Weights of a small multi-label image tagger.
Model: 6.38M parameters, 24-pixel images, norm layernorm, patch size [2, 2], width 256.
Training: adamw at rate 0.00083, 10800 steps, batches of 256.
Data: trained on single printed letters, digits and signs in grey, bent and noisy, 14.0 epochs.
Rows from block 3, named by matrix and row number. Rows with one number belong to one attention dimension. Each number is 500 + 50 x the weight over the matrix's rms, rounded and kept within 0 to 999. All counts start at 0. Numbers have three digits each.
# v: attention query, key and value (stacked) (model.blocks.3.attn.qkv.weight, 768x256, the v third), inputs 172-255
# proj: attention output (model.blocks.3.attn.proj.weight, 256x256, transposed), outputs 172-255
v.211:629520568477524497481502547510505515518524497525477578508577506500394540559476678511498446538492485491486483503487556662484518339411495514501401492484542519490544526420414490507521463473554351481602657487440478546584510524468606458566419502528504543536
proj.211:467386543565516440499465488466508528501493413502536424454510459515504467518549419601596483522411489512590471592546476400461473552561525451555591482523477505487501428448589446582519436481506533526581450470470612515491447497519538542405442513476426451482
v.212:459531615448585515494508579534495396598554495441455606555379497425442442521392641507520454494512584512536506512517522564704459431532568505491484458449643524372511488546428528404524479465429375419526577686379510633470480544471579438532410492422476482441
proj.212:512437563510469536535467537453523562636484476581547511417450295536568508537568435661585537518408606457584510596506628462515431457474394502461590501455456414473421522489477544471558470571572574509493425438340522555541517423550574542462460441623418523523
v.213:354498483427516507481505532519436402567493494435451496524376524484553497478456502507490515463579648532482501479505572451590524541555538477527466549463546515446492465550430510449473521458401567494531359600488536468510574455429490489524577487514476472442
proj.213:629545540506491454526587530511429455645478501668465563522475368459515469446500554553463508540529527456456546484492498487567475412432429564480579427436400453504519536484429538407491535627466485496360454470483449479509519437523454473590435495649457539656
v.214:417596358501414637503474377475474398648431482494439435543463486519549397376559376505462549538554620495632525523500532481567464552480541516626657752545352555452525493474454440393429474523362499441419297559633461380433708430521547515701633500468500576412
proj.214:579500438557592479451434503437473503659406455516448602475420367527597456545505517445542443481627369513527639528532516510481536433497488577527353409551416526476513678518469494462383533600527541550398512510528465572409518610485472411687500490564539468542
v.215:580512533510520493475472520467639584447512492554468447548588507473434569506410562472380477529493545481482489540428490632486482435429473596570474542612368574561524459458509504431500453433521431485486545533515491310549642557539434507585503522432542570502
proj.215:401443465571569483437445458534515538594519447492594422408519528560484549457602448527523450477542416571547583563527556523457604556583536483511478534566567511444460598469460443468410408509470553423559550505529593630429380503475464417453511513479424393429
v.216:560451548544581435447491530470522451503457508521498470578443575598561492477423492496469503448538616513491512513453500545388509556547538422561511496533287495523456418481464469528529613501568513541495440473578525379459539638487402564527579543436544491459
proj.216:499505436435569539540537466497589466601511470548467399478600513354434505420524535504451456517577474443524597469466517507463532508489456576532444447487566508465488458508413508473411447580499467429413584571496441519547462544435530481506526375454505507473
v.217:411588383468392620528482403503489521576456494496478433499508449435466477435614410494489537549466474471538498502508468449568451515455502670570579661533502537515509541518519493407466483550365526455398408512577485462517633345550551433607488469535445591482
proj.217:510535516595485448437433540484430508481463542503502637508431473607599491549479525456499496460542450560480530465524482553512543448487525505458421513495446508550520639520511463490460530433511533535541520466534497559377527531519434433575515556563543468517
v.218:526502609488507483500524536523453399537535506400447522530363555482477512457378604503514473481564666482545516509508519559673534434547622463582485497542489515444527500526377539428520508484461297467480529581439471615375575566423551485563495482404513488450
proj.218:541468509506480579528475511431529498643496440622582483385458317498584475505555370636579464502476532455593479598466670427502452501518393500514533443453485461412418556487461511504495479591564574475426395505370502520618502434509517532517440408636461482537
v.219:536455551551481404477494484517575569400492530552495423521475556536503546475430476477453508491431546475461491515451420497452561585526532522582533416591346492614478473544497549536539598519542421524453512413479521446442565554515357541435487507454525514556
proj.219:449554425458488563494498490503547458524573528530572450461574586478514526449519487468432475466575465519502488470410577533475556536502454501485438543474592524467467507538429492488433439517494487378444576570558457508576462499461490434492524463455518424470
v.220:363463422455505503498499483504458466519501502470506458471443490529553475491562401496529541509533533499462491476519535424580534576527498484490522501434594469454470521556548487539473506488435636480509433522480523523524445397482488499449568481560469493474
proj.220:573589504506466481491579526527405471474497571539471610585471489505527487481438573425447589530515499479393503432489381555570495439467519574478557495470429521488531494555488526457552593532435477519422527481572453433448546473531465463616458531535498552593
v.221:635442467529493479472506485503408428495486512496501527477475543622488460534528516503561501482521570479544487471516588565415586485473542399546508490447439451505520539486413469642472539546578439511614580374480496581473485551417553526500543496563513485535
proj.221:547470495487545501527536446400513467446448424521469400516552522407491434516468458487530486560482482428540450508488424423459456564549545523598512410507449583459534364519536446603514489515457474510451488557540486381561491575468541553549449467424525521511
v.222:671489476546457471473505477493434482490482497515496480477550547589488504526509525499519502486530534478551480502487557557337569449445533417541476537520381475531513515437437454622486535547610455538571514383569477466497571558437530533566575514538530509526
proj.222:547444489507581470493505428397527471446460390485472366507557573408435437509464477462538417561514424441556504509493444388436516570551558455632472416563476597487548392493543409602425461528474468494475475543556491423540425592443499545510477485405550481463
v.223:479452415460473492477502496518497555436470509494527457470510520561440560594565506482519510501506478491415475472517562511444577495455466540481415480471553462564471529501519523580439506507519609527560552405436518532582475414450474507423516488612476531543
proj.223:497542530558472415477567496515410426375514513533483507590513601494509490453448525433446559540485495521406449414527321502544528548522604517506584509482453566525565429529540423519522530418385457495530538491593546406452472504512415468498454593472487502546
v.224:661485512569499471498496484496489515459476508535524550482553509564494480562523532505521478483482461488542488507519497565336504457475502445471495456499418473550493511450483462582520515536612463545538606363512490520468458582505533503498480520513514480563
proj.224:438420487495524521512467436443567470376500427399435367507579626408434480537472467465553458522462500477574466520518476424431487589545550433573453500543534559521533377493559444579493446437512460491547494554514519439544438583462552573414554483395560501409
v.225:408525489422433522492523497508414454528510507407445478514399512434454515457494534503518514514520613475511498468519539464726559498510558578610497545493594520457527539570376570445469482514364384454487473580422484638476609387433579440526462450518457514465
proj.225:596539539553445469472509566429402496587468530688598640461387321622660440513521416593545522493488532490523427511476587458560429449493460540481591426394392469442472610527480510514545555540501591527436381437455502495529581411541441465626390528694443483645
v.226:463414530472591491417502451472445398542508513464483520506445561570562440415427511499490540513560673451538506474488577546569522542542564397607500491451437484427515498534419465566506519468489497460569523537467503486459486535449536533471572525479519499440
proj.226:554541475507501565548550473446513498620456467571459492445549387435537459470534470551520501568502421403501551485454504464491456478521429557558508429526480564441486488511460524508525466643476523477383486518509468467532502495527546502609421456528436501551